Weights of a small contrastive image-text model: 64-pixel images.
Rows from block 3 of the image encoder of a small contrastive image-text model, named by matrix and row number. Rows with one number belong to one neuron. Each number is 50 + 12 x the weight over its row's rms, rounded and kept within 0 to 99. All counts start at 0.
Before each neuron's rows are labels from the 100 images, of 14848, where the neuron reaches its highest value: "lies over" is the class under the peak. Only what is clearly more common there than usual is listed. The data: drawings of small networks of dots and links.
# fc1: MLP up (encoder.blocks.3.mlp.fc1.weight, 480x80), inputs 0-79
# fc2: MLP down (encoder.blocks.3.mlp.fc2.weight, 80x480, transposed), outputs 0-79

lies over: link
fc1.191:61 56 23 36 51 49 57 43 50 53 50 61 47 48 50 44 43 36 53 53 50 57 60 35 42 41 57 70 50 46 54 19 62 27 39 62 77 49 55 38 38 44 35 62 46 54 61 37 42 58 63 52 48 44 57 59 39 32 40 23 33 51 44 57 72 49 58 49 48 45 47 34 44 27 44 46 70 82 38 41
fc2.191:58 43 55 53 55 57 50 65 63 64 52 46 58 48 25 31 53 53 22 55 59 87 42 44 56 51 53 50 45 56 33 49 43 48 49 31 39 41 66 63 55 60 39 53 47 44 27 50 48 53 67 64 60 39 37 53 55 55 37 52 49 67 62 34 47 36 73 55 43 45 35 51 45 75 64 61 33 33 48 72

lies over: link; dot
fc1.428:63 45 34 61 70 62 66 66 64 42 47 67 31 37 58 37 31 50 59 76 45 33 56 57 40 43 29 55 49 34 50 37 49 56 40 55 67 53 40 40 31 42 46 59 33 40 48 41 38 75 66 58 55 41 57 51 69 34 45 58 51 51 49 64 50 47 29 57 36 53 67 60 52 54 47 39 59 78 40 51
fc2.428:53 45 49 66 53 53 43 54 49 39 49 54 42 48 53 28 68 20 38 63 35 96 56 45 51 70 37 63 59 50 40 50 42 56 64 47 46 49 51 36 50 40 28 62 51 28 46 60 68 65 37 25 48 48 43 49 69 42 53 57 41 56 55 49 69 41 52 42 34 45 62 35 47 59 42 48 58 50 54 38

lies over: dot
fc1.232:61 57 28 45 65 49 56 39 60 56 48 60 33 31 47 43 33 51 59 58 43 39 78 75 68 47 38 51 35 53 49 35 22 49 42 47 53 49 47 73 40 48 50 42 68 63 38 42 68 57 55 61 51 24 50 69 55 31 63 55 47 75 45 68 69 59 41 48 59 65 57 52 56 56 59 51 46 58 41 47
fc2.232:49 50 60 23 46 53 53 41 58 53 65 58 56 60 56 76 44 45 24 48 58 75 55 44 52 87 70 54 43 27 77 53 52 42 50 43 45 56 70 55 36 52 40 39 53 64 52 37 67 37 60 41 52 46 45 53 42 42 29 50 60 48 28 49 51 59 50 42 60 53 52 61 57 31 33 59 51 37 61 42

lies over: link; dot
fc1.286:48 51 55 23 44 47 55 36 41 38 44 65 53 33 55 47 66 28 43 42 40 58 55 52 29 57 55 39 70 54 42 34 34 57 47 48 43 57 50 46 41 45 44 46 58 50 63 50 60 53 71 72 55 55 58 46 42 50 52 18 60 60 61 58 54 57 34 59 87 44 27 27 40 49 44 36 57 31 39 50
fc2.286:45 53 59 74 26 62 55 49 29 30 52 33 47 28 71 43 42 27 52 44 55 49 58 43 47 46 47 61 50 54 56 40 53 54 56 74 79 56 33 24 53 58 42 47 49 32 52 61 49 46 31 33 62 59 54 44 55 41 56 38 35 61 43 45 60 55 44 55 36 57 62 38 68 71 54 44 70 66 43 59

lies over: link
fc1.458:63 44 61 39 49 55 52 64 78 53 56 64 53 50 77 42 03 55 45 62 57 47 62 46 43 34 39 52 42 50 42 43 46 60 50 39 72 51 48 38 50 62 35 65 49 45 66 58 38 48 37 39 50 56 69 55 65 23 41 48 33 63 42 46 60 43 46 57 30 56 66 51 58 53 63 35 60 48 43 48
fc2.458:75 50 70 69 50 38 45 54 51 26 66 51 29 42 54 52 42 37 51 59 44 57 66 46 52 40 41 55 53 59 68 44 29 54 42 54 64 40 57 54 55 46 43 72 70 41 64 44 69 56 66 32 35 49 25 48 64 47 37 55 44 41 32 40 48 28 55 52 28 42 62 33 38 61 45 50 52 42 41 71

lies over: dot
fc1.43:49 39 39 47 61 50 62 55 52 33 42 48 32 44 78 49 44 46 50 57 37 56 50 55 33 44 41 36 44 32 28 29 59 33 48 25 26 47 39 41 54 54 42 45 45 49 53 40 52 47 60 48 42 83 58 39 59 48 70 29 58 51 39 51 38 43 40 58 47 55 38 44 30 45 61 39 73 25 61 55
fc2.43:54 50 48 52 52 53 52 48 48 29 57 63 53 48 33 33 47 39 18 38 53 62 50 67 59 74 46 46 46 34 53 39 51 62 55 21 81 51 65 42 33 56 45 44 56 68 50 40 72 32 49 42 47 93 55 59 58 42 43 52 43 58 46 38 46 42 61 64 52 50 52 59 52 35 55 58 55 40 58 47

lies over: dot
fc1.129:54 51 39 59 40 50 40 52 51 49 53 59 69 59 47 71 49 45 35 42 58 57 51 70 48 44 66 65 50 22 53 15 37 52 46 42 31 68 75 39 69 55 58 61 71 28 76 38 33 45 50 43 45 52 48 57 43 48 52 56 43 57 63 37 40 46 58 37 49 51 60 44 55 57 70 47 39 48 74 54
fc2.129:39 51 36 53 38 37 61 43 41 72 64 57 36 67 57 33 53 65 28 38 36 59 54 34 49 58 56 58 20 52 71 60 49 58 55 64 57 59 37 41 54 43 44 54 49 60 63 27 66 50 69 53 23 44 56 61 35 53 47 62 41 58 45 55 47 40 48 37 35 64 43 60 70 34 76 47 40 49 51 42

lies over: dot
fc1.406:47 54 33 35 50 55 54 67 37 42 46 77 53 51 58 61 61 61 55 67 41 62 66 54 60 49 36 59 40 52 57 48 53 45 26 53 47 45 34 55 36 35 53 44 38 54 40 63 43 51 55 44 59 61 53 65 62 45 44 46 38 65 51 39 75 70 26 55 56 74 36 83 56 43 32 28 40 39 41 62
fc2.406:43 51 40 48 32 56 58 38 52 47 61 36 48 27 51 46 42 52 43 46 40 99 57 51 72 66 54 63 51 48 58 47 51 51 52 51 44 61 54 29 49 56 36 36 38 48 66 55 65 30 43 59 54 49 39 49 65 51 55 49 53 62 34 68 61 51 62 21 51 56 43 47 74 44 46 72 49 34 42 46

lies over: dot
fc1.2:50 40 46 46 41 51 53 62 52 52 53 53 76 43 53 51 58 43 39 43 66 63 52 69 44 45 57 72 50 02 43 23 47 46 39 47 32 59 68 39 68 49 53 55 57 42 75 44 51 45 54 45 32 48 51 57 52 32 52 46 39 58 61 27 61 53 63 40 51 56 62 44 60 51 69 37 50 27 59 54
fc2.2:45 46 39 52 41 45 57 47 55 65 59 60 36 55 38 55 37 70 02 39 37 66 52 43 60 74 43 65 30 51 82 48 48 66 53 52 56 43 43 53 59 55 24 49 43 46 52 38 66 41 45 59 24 51 54 62 57 57 61 51 30 54 54 47 49 42 55 50 42 59 40 48 45 35 66 58 47 38 57 50

lies over: link
fc1.444:57 64 46 61 44 51 47 43 73 62 41 75 57 45 48 48 41 38 58 39 41 40 60 64 57 43 52 65 57 31 41 32 36 35 58 28 62 64 63 56 76 42 47 09 36 52 39 48 51 52 51 63 49 51 44 53 39 51 47 47 33 54 79 62 58 50 48 27 38 60 48 49 74 49 40 50 48 42 54 57
fc2.444:52 31 57 51 57 50 32 51 51 38 42 55 27 55 68 44 52 38 51 42 49 87 54 58 37 32 45 62 77 44 64 58 54 52 35 55 50 47 52 35 54 74 43 48 69 43 61 41 55 67 36 56 58 53 47 68 48 62 48 49 56 32 53 59 49 33 36 56 38 36 42 43 31 54 32 46 69 67 35 67

lies over: dot
fc1.299:50 55 27 43 62 50 51 57 60 40 71 57 64 66 46 52 44 52 43 68 49 47 66 56 52 44 41 60 21 41 44 28 46 54 42 45 49 39 41 41 45 43 50 54 42 63 37 47 52 45 67 52 46 63 55 59 54 42 39 46 28 71 59 32 60 55 27 70 59 79 45 43 44 13 64 48 49 45 71 46
fc2.299:48 60 42 27 45 34 62 62 43 63 63 54 58 52 60 48 42 52 34 52 58 96 53 52 38 74 56 55 50 48 80 52 56 41 62 54 40 66 39 64 39 47 34 48 45 58 51 38 64 31 56 46 41 44 62 35 61 42 71 44 49 57 37 54 33 69 52 58 64 57 50 52 58 33 57 44 34 46 41 37

lies over: link
fc1.355:70 46 43 45 21 49 55 60 58 58 51 65 50 42 44 47 51 38 43 68 37 64 44 67 37 40 38 60 42 42 60 66 54 71 46 28 45 44 36 51 47 61 42 47 77 38 62 64 36 50 38 55 55 55 50 83 42 18 59 30 50 40 54 67 58 48 65 53 49 56 61 65 67 44 53 54 51 37 48 55
fc2.355:68 51 50 46 75 60 43 39 52 58 58 63 27 60 46 39 57 57 14 53 62 78 40 43 58 46 45 50 57 56 43 57 42 54 45 50 41 71 67 42 42 39 43 41 70 50 64 19 55 61 65 56 48 42 52 55 43 41 43 44 55 34 52 41 29 25 61 60 40 49 41 50 46 50 63 51 46 70 30 52

lies over: dot
fc1.90:56 56 43 56 44 21 46 63 76 65 47 54 44 50 44 64 40 43 40 55 36 58 92 68 80 41 51 53 47 46 55 68 47 51 37 47 44 47 43 51 40 56 34 45 60 46 66 58 46 56 52 54 23 51 51 73 59 41 47 42 48 50 56 54 45 46 62 65 55 59 41 44 41 61 68 71 58 54 42 76
fc2.90:53 54 48 46 42 68 50 52 53 54 45 39 48 45 48 49 60 67 28 52 60 66 38 43 33 57 57 60 34 36 44 55 48 46 45 65 56 54 44 52 38 36 58 64 36 51 34 40 59 41 55 57 22 35 61 52 34 52 56 52 53 42 82 55 32 89 68 49 54 51 51 37 49 59 58 23 42 76 56 59

lies over: dot
fc1.268:47 41 45 69 53 23 46 63 77 60 50 51 48 50 57 38 43 46 42 58 46 58 71 58 42 40 61 44 66 35 33 58 42 31 25 45 47 46 39 39 60 43 63 46 62 48 43 49 43 51 53 62 77 36 56 54 58 40 58 46 55 72 73 45 43 72 48 36 36 60 35 56 38 67 52 64 70 53 64 66
fc2.268:47 51 46 37 30 60 49 61 53 58 45 31 50 44 62 48 69 52 22 55 63 66 38 42 29 54 49 57 45 52 67 50 49 52 60 51 48 59 36 41 56 43 39 63 36 48 49 60 52 40 45 52 27 28 51 47 64 49 63 50 54 37 73 67 25 60 52 43 54 47 52 45 69 87 34 26 47 59 65 50

lies over: link
fc1.74:42 50 43 45 66 49 64 52 41 51 47 55 47 33 56 65 58 47 46 36 39 41 59 54 36 47 54 58 62 45 57 28 23 47 41 47 67 58 44 44 70 42 38 26 54 53 67 60 60 54 78 73 35 47 53 47 46 54 57 45 25 64 67 51 53 74 31 29 76 46 46 49 50 42 54 38 59 30 50 53
fc2.74:48 42 41 70 39 79 45 42 25 50 51 40 49 51 59 68 42 42 28 33 31 70 48 40 45 39 51 54 51 69 51 49 48 57 58 67 62 62 37 32 50 62 43 41 50 34 60 41 71 48 33 36 52 50 66 48 52 47 53 52 30 66 70 49 66 49 45 50 38 45 64 49 56 64 54 63 75 75 55 58

lies over: link
fc1.152:34 63 32 64 50 41 48 53 75 58 43 86 65 59 62 51 33 43 64 50 46 50 49 65 57 56 40 67 56 34 32 35 44 54 48 26 61 51 61 51 72 50 49 17 53 49 47 35 47 43 52 45 55 41 46 52 45 46 48 50 33 69 78 47 51 48 51 33 45 55 62 57 73 48 38 50 58 65 59 58
fc2.152:44 33 38 51 58 45 47 39 51 55 62 49 27 55 62 53 47 53 55 29 53 84 64 49 51 45 36 56 61 49 70 61 50 52 38 62 42 46 43 42 45 71 29 43 57 51 75 35 40 68 47 61 50 37 57 83 31 68 47 59 57 35 63 49 57 31 37 40 42 33 45 39 53 48 51 51 71 58 42 48

lies over: link
fc1.133:56 42 55 47 46 37 62 50 55 39 47 59 39 37 65 57 51 44 50 68 52 52 49 54 38 36 28 37 51 48 36 41 31 59 45 45 49 54 62 35 39 64 47 54 54 59 65 37 48 68 79 39 39 50 79 65 55 18 53 44 50 44 71 35 48 77 49 51 88 53 60 51 52 36 47 51 57 40 45 48
fc2.133:61 49 64 60 46 56 48 64 50 39 69 58 29 43 44 55 54 44 21 69 38 83 61 33 42 56 48 61 58 56 77 47 44 44 48 59 62 50 45 34 59 48 28 52 67 35 51 62 53 45 41 36 35 38 45 44 77 44 54 49 28 51 49 41 49 45 53 61 45 44 49 22 34 50 57 42 60 58 41 63

lies over: link; dot
fc1.13:38 49 37 39 56 56 50 55 65 46 34 67 52 23 42 58 42 56 37 41 58 54 52 51 31 47 41 55 41 48 63 45 20 37 15 49 45 51 53 28 78 44 45 43 73 57 49 41 49 67 78 78 56 49 45 51 58 58 49 42 50 62 61 55 42 58 41 48 27 47 51 53 50 45 63 50 40 49 61 64
fc2.13:42 44 37 65 48 48 54 51 46 27 45 57 58 38 43 69 67 46 59 45 36 67 38 20 50 49 41 46 58 68 51 58 55 67 64 54 58 54 48 34 59 48 44 54 39 28 52 44 39 51 38 44 33 57 75 54 59 54 69 52 32 68 50 33 59 51 53 55 29 42 55 55 66 71 65 53 62 72 54 25

lies over: link
fc1.328:45 54 24 53 65 53 58 42 78 63 45 49 66 38 52 53 55 55 67 58 34 61 57 56 51 36 33 62 72 59 57 46 52 48 12 63 53 58 25 47 48 46 23 52 62 31 57 28 48 41 45 45 60 49 56 72 44 46 66 24 34 49 54 50 48 58 63 38 42 44 62 49 51 44 40 46 47 53 47 57
fc2.328:34 49 44 57 58 28 46 49 61 52 34 26 64 49 50 58 50 52 57 51 85 81 37 51 51 26 37 40 51 60 27 54 65 54 52 49 53 26 55 74 60 68 50 54 51 50 25 58 63 65 59 63 52 45 46 49 62 66 53 47 56 47 47 50 40 45 52 48 59 50 38 65 36 50 67 39 33 32 54 53

lies over: dot
fc1.5:26 50 42 46 36 57 64 51 58 50 60 67 47 53 35 66 36 34 69 39 51 31 60 58 56 61 36 68 53 51 52 42 68 58 42 39 45 71 44 30 37 40 54 26 61 22 53 70 32 51 42 43 61 42 57 58 26 53 48 63 65 44 67 35 51 49 45 46 42 61 50 28 43 42 42 59 42 67 51 48
fc2.5:51 50 54 46 69 52 50 46 30 53 39 39 41 59 33 69 37 50 19 40 40 85 43 41 65 57 58 43 52 62 78 44 52 54 51 49 52 54 68 48 57 62 31 44 46 48 35 37 58 47 54 50 44 61 37 55 58 41 58 48 44 62 66 56 38 29 49 39 48 49 54 55 24 33 46 78 43 44 40 67

lies over: dot
fc1.350:57 42 37 71 61 61 75 54 75 50 39 60 38 42 57 70 36 52 52 55 46 56 54 63 38 43 37 54 30 13 34 57 32 41 43 48 51 58 54 50 45 39 40 43 48 37 52 59 55 80 46 59 49 54 41 36 61 44 59 68 55 48 61 29 47 51 53 46 45 52 65 53 35 78 56 53 69 55 62 47
fc2.350:52 59 53 69 46 52 60 65 45 49 60 55 59 47 43 72 47 44 29 47 51 93 48 57 60 51 54 49 46 61 52 46 43 49 53 63 57 61 45 50 46 20 37 49 41 36 46 42 53 34 64 39 30 61 44 47 50 30 89 53 36 54 58 52 52 48 77 65 47 58 59 50 74 56 52 50 48 43 58 38

lies over: dot
fc1.437:55 43 34 58 52 61 73 53 65 59 46 65 29 24 60 40 38 42 49 73 30 48 54 59 51 42 32 54 45 49 34 64 30 46 46 49 55 51 32 66 40 42 42 58 47 31 41 39 74 71 50 72 54 44 42 54 60 43 29 79 43 35 44 50 63 57 37 43 48 56 60 40 53 63 42 56 61 60 49 40
fc2.437:46 62 41 53 48 51 59 55 44 47 60 41 67 47 55 44 60 35 43 46 51 79 39 49 46 56 60 34 38 52 55 48 51 42 72 59 53 63 41 24 42 15 31 46 36 58 43 41 38 48 66 19 64 54 73 38 49 40 59 49 47 60 41 57 59 60 51 52 62 63 61 53 79 44 45 41 60 49 61 31

lies over: dot
fc1.394:57 48 57 60 47 53 63 29 52 52 20 80 28 33 56 35 41 52 57 52 46 44 36 59 59 54 51 51 78 67 34 68 59 33 48 53 60 56 46 44 46 35 61 49 39 40 52 71 32 68 53 52 71 45 61 46 41 49 58 46 54 41 53 36 24 54 56 47 55 27 53 29 56 40 45 57 52 51 69 61
fc2.394:52 64 67 49 52 47 56 52 41 54 43 59 33 45 59 60 43 37 22 64 55 85 35 50 41 59 73 55 41 37 47 57 55 11 58 61 36 61 55 43 47 43 30 44 50 52 30 52 65 30 54 35 60 47 54 38 43 33 51 39 60 58 52 53 62 49 45 60 65 60 43 65 60 39 34 53 56 63 58 42

lies over: dot
fc1.123:57 46 25 58 56 56 55 56 39 37 42 60 62 55 55 64 53 21 32 34 59 65 37 71 59 55 59 61 45 33 46 43 55 12 45 45 37 60 67 34 44 65 69 40 46 53 41 27 33 67 54 41 50 51 45 49 40 36 60 42 59 59 59 68 52 56 41 45 59 55 53 59 60 55 56 41 62 47 68 68
fc2.123:49 41 36 46 32 62 55 30 50 49 49 33 42 54 36 49 33 72 31 47 39 61 59 49 59 69 31 43 29 36 78 65 35 47 31 46 42 52 49 59 52 45 25 57 48 76 65 32 48 55 44 64 43 53 51 62 52 54 67 53 66 34 55 62 43 34 66 27 45 52 43 52 54 56 64 47 44 39 53 59

lies over: dot
fc1.80:38 50 57 29 60 57 73 39 30 68 35 75 56 37 38 57 67 71 60 47 38 39 70 53 32 51 38 63 47 43 60 33 53 42 43 38 44 56 39 51 49 36 53 30 43 43 48 56 55 54 68 55 43 32 58 50 54 39 69 48 46 57 68 34 48 82 45 54 40 69 46 59 55 45 44 45 42 56 36 68
fc2.80:50 37 53 52 33 40 46 33 48 36 54 49 46 53 68 64 53 41 19 36 69 65 60 68 66 75 45 49 62 47 53 44 49 48 59 46 56 51 35 52 40 62 43 46 47 49 78 54 72 27 51 56 63 51 52 57 79 40 57 54 57 36 21 60 47 29 47 36 63 57 52 67 44 54 52 57 48 47 49 34

lies over: dot
fc1.401:46 50 55 30 56 56 61 50 46 54 41 50 59 12 37 48 63 70 35 58 55 55 67 51 38 50 42 41 44 55 47 53 60 35 50 41 41 46 48 68 43 40 65 40 65 51 54 51 52 57 73 67 27 53 55 56 24 46 74 38 60 57 43 49 43 79 72 52 34 45 40 76 49 54 65 53 46 42 51 57
fc2.401:59 37 46 33 35 44 43 38 38 31 39 50 59 51 45 59 23 54 33 52 59 60 69 54 49 59 60 53 69 70 61 21 35 63 47 44 78 42 49 55 46 57 42 58 47 49 72 56 59 57 14 37 53 48 42 48 75 49 58 54 42 47 39 29 55 48 45 48 65 43 64 53 46 69 51 51 63 51 41 54

lies over: dot
fc1.275:53 45 36 47 55 55 71 74 77 33 27 61 33 21 54 45 22 44 45 55 61 52 70 35 65 39 30 52 50 38 40 38 47 44 42 45 44 61 36 54 54 32 35 55 48 40 62 54 61 59 51 59 40 60 48 42 65 27 62 59 62 46 48 39 59 53 43 37 53 58 61 52 51 70 49 55 60 38 60 57
fc2.275:52 52 46 60 61 44 53 63 50 33 48 51 52 45 54 44 58 38 16 49 35 94 47 57 55 84 63 45 43 63 78 54 44 51 64 52 46 61 43 29 43 28 35 58 47 40 54 54 36 27 63 37 53 55 47 48 42 43 45 55 37 67 46 46 52 33 58 56 42 54 55 51 57 57 67 48 46 55 47 37

lies over: dot
fc1.170:55 61 48 39 53 34 49 70 49 33 42 63 57 64 67 39 48 56 41 38 46 47 88 47 64 36 34 49 42 59 43 45 34 48 48 52 58 45 64 66 52 52 55 40 66 51 49 56 55 44 70 61 16 47 51 46 62 51 77 47 45 63 46 71 61 48 38 56 47 59 54 58 65 20 50 38 49 39 34 40
fc2.170:46 56 50 37 41 74 44 73 46 66 57 42 60 57 65 55 44 58 74 38 58 49 45 40 58 55 55 51 54 40 64 40 56 41 44 72 52 39 53 83 37 50 46 44 50 67 46 40 35 37 48 48 42 34 51 47 44 52 63 46 54 42 77 49 59 72 52 17 64 56 47 48 38 43 42 55 70 70 64 69

lies over: link; dot
fc1.52:59 53 28 48 69 57 47 47 71 48 54 60 39 37 85 44 28 38 55 56 25 50 54 62 66 48 29 58 70 41 38 57 36 39 33 45 78 64 38 59 57 44 30 56 44 40 34 64 45 46 67 60 47 44 51 54 65 54 49 37 38 54 52 58 47 52 48 52 54 79 60 46 55 47 39 52 41 48 37 49
fc2.52:44 51 42 65 45 45 52 46 47 57 53 56 56 36 52 22 60 39 27 39 21 84 51 42 45 55 51 54 42 56 62 67 55 65 61 64 53 63 40 19 46 42 30 45 31 45 56 46 66 50 29 43 47 52 62 52 61 58 49 51 32 76 67 46 50 54 50 51 44 53 49 48 81 56 59 56 50 56 55 41

lies over: link
fc1.121:54 73 50 64 48 52 42 36 69 51 52 71 63 39 50 20 48 43 75 43 36 47 52 49 42 48 40 90 65 32 29 49 44 35 54 44 55 51 48 46 75 81 44 45 42 64 46 39 40 50 56 66 49 53 38 52 51 55 46 46 20 56 55 62 54 47 49 34 60 42 53 55 51 53 34 49 52 53 46 48
fc2.121:55 20 57 49 47 65 35 32 47 54 44 61 28 61 57 32 52 42 60 41 39 56 47 50 37 33 53 71 65 38 45 53 44 43 28 56 47 42 54 41 51 68 47 51 59 52 63 41 47 71 45 50 67 53 52 95 40 70 40 57 51 34 56 42 54 50 43 36 39 27 51 42 37 51 44 60 60 58 45 62

lies over: dot
fc1.182:62 40 55 35 58 62 43 44 47 51 32 62 29 38 62 53 44 52 55 55 55 44 37 54 80 53 48 40 47 51 35 61 58 59 51 47 54 57 31 53 62 28 46 51 26 61 64 80 40 45 60 42 60 50 69 48 54 38 76 31 38 44 47 76 54 53 52 54 47 52 40 40 56 51 52 27 46 37 70 72
fc2.182:53 63 67 30 50 44 47 69 61 35 53 33 57 54 49 45 50 54 16 58 54 52 59 62 48 47 59 63 47 30 00 47 49 47 37 48 58 58 51 43 44 38 50 45 39 63 49 63 76 40 48 55 61 50 41 29 34 35 51 43 64 36 43 57 43 63 50 66 61 52 49 40 54 48 57 43 53 53 50 53

lies over: link
fc1.217:62 54 49 50 50 56 45 53 60 49 51 64 41 29 61 11 58 56 68 74 23 53 42 49 55 50 29 52 52 36 51 41 35 51 38 61 42 52 23 54 37 52 43 67 60 36 56 20 50 70 65 46 44 53 58 69 34 48 52 41 54 49 31 65 34 53 64 47 48 51 60 60 35 44 48 41 47 50 45 62
fc2.217:56 29 58 47 56 54 15 42 50 56 24 52 47 45 54 68 51 35 56 64 63 82 48 45 44 28 49 55 68 46 15 51 51 44 57 35 52 38 63 53 61 63 45 64 56 45 42 53 46 69 43 49 74 51 48 44 49 57 24 54 60 40 39 59 47 53 36 53 51 24 52 40 45 67 40 52 51 48 44 52

lies over: link
fc1.330:31 55 46 48 69 61 55 84 58 64 48 56 61 49 39 30 35 60 66 34 61 47 79 53 50 34 57 56 47 40 62 59 56 46 46 38 50 53 41 52 65 48 43 37 55 30 53 63 42 41 53 42 43 57 50 58 44 46 68 54 40 60 56 43 50 63 50 46 32 44 54 85 51 31 55 43 62 31 78 61
fc2.330:51 50 50 71 37 51 48 54 46 24 59 53 57 28 45 55 43 30 48 38 30 85 52 63 48 37 39 47 52 55 36 29 53 46 54 57 59 54 33 27 47 59 27 46 47 39 69 58 65 63 40 47 63 43 65 56 60 46 27 47 33 52 43 65 67 45 56 38 46 46 53 44 50 62 59 51 64 72 32 40

lies over: link; dot
fc1.103:56 48 56 52 42 55 66 64 79 49 40 65 31 39 48 45 34 39 63 59 47 41 51 80 31 49 48 55 41 29 49 45 50 34 49 54 72 57 54 34 41 50 35 51 65 29 50 61 31 68 48 66 53 39 58 42 42 45 54 64 38 45 56 64 35 65 56 48 76 45 64 46 52 41 53 53 76 62 65 41
fc2.103:61 52 79 57 49 58 57 61 59 56 59 62 42 44 48 40 44 32 28 38 47 89 53 48 47 56 53 38 50 45 68 49 46 45 47 56 48 68 55 47 47 33 21 40 64 28 44 41 75 48 55 20 43 49 54 44 63 38 61 50 44 62 40 45 65 42 76 46 37 50 51 45 46 37 54 50 66 49 38 55

lies over: link
fc1.56:51 57 54 67 58 49 50 61 73 45 48 44 55 65 71 56 03 36 35 53 62 44 46 80 70 55 54 43 57 55 27 70 52 67 49 50 55 45 54 52 63 52 55 56 50 44 35 52 42 41 23 29 63 45 46 51 64 53 56 33 57 51 53 52 35 34 46 43 69 68 55 57 52 52 57 53 51 54 42 43
fc2.56:50 59 57 66 38 45 58 60 43 18 60 59 43 23 71 43 53 26 50 58 43 20 53 51 45 50 46 65 46 49 51 39 50 56 65 68 66 56 31 37 61 46 65 52 52 37 63 60 68 42 72 51 53 40 52 41 57 33 47 48 48 51 34 56 53 38 42 45 27 51 65 47 59 69 56 30 54 70 45 45

lies over: link
fc1.345:36 61 28 48 60 58 47 58 44 34 52 66 39 47 48 45 56 61 50 65 34 61 45 60 67 46 34 62 56 43 56 37 37 44 19 68 40 55 57 52 65 51 33 67 47 25 55 33 44 59 48 31 37 49 59 47 58 46 56 32 36 45 47 43 30 61 45 37 56 46 69 83 59 46 45 46 45 42 29 43
fc2.345:40 36 30 44 42 51 37 47 58 63 40 61 66 50 52 64 45 43 53 66 63 79 46 43 56 33 37 41 43 35 38 58 60 65 63 33 55 40 43 44 65 57 33 69 41 47 26 81 50 74 38 56 49 50 43 49 56 71 47 55 50 61 67 72 52 46 55 49 50 38 52 43 53 38 62 62 33 36 65 45

lies over: dot
fc1.15:41 44 31 39 62 42 79 72 63 46 33 84 36 45 62 38 38 47 65 58 56 61 52 60 49 48 25 63 40 40 48 44 54 43 35 35 49 55 53 48 48 24 60 43 64 46 43 35 53 61 51 72 49 61 57 50 35 36 71 55 61 49 55 49 55 55 67 38 42 60 48 31 36 57 44 64 44 52 44 66
fc2.15:50 50 42 55 61 53 54 42 52 53 54 46 56 52 40 62 51 52 17 48 32 99 53 57 64 57 48 46 44 55 69 52 46 58 64 39 46 52 50 42 56 43 30 46 56 39 50 63 55 38 48 45 45 51 59 46 73 58 56 51 46 85 51 68 50 33 39 55 54 57 50 40 49 54 32 48 61 51 27 43

lies over: link
fc1.82:45 59 36 52 55 40 57 60 47 73 35 66 55 36 50 52 32 53 56 34 30 64 48 47 44 33 54 89 48 44 63 44 49 45 53 51 66 54 77 47 67 49 44 55 57 56 70 40 47 50 67 70 36 49 62 49 43 48 59 31 34 59 62 56 66 48 44 50 51 41 48 47 45 46 51 51 88 45 58 32
fc2.82:46 34 49 49 39 59 47 72 49 66 47 47 62 34 48 56 57 46 34 49 46 88 28 66 49 26 58 67 48 50 50 42 47 51 45 45 45 42 33 48 65 74 39 55 52 35 29 73 53 51 53 61 42 48 37 64 69 64 42 49 49 70 50 24 61 53 51 73 33 45 42 45 45 44 36 53 46 45 51 58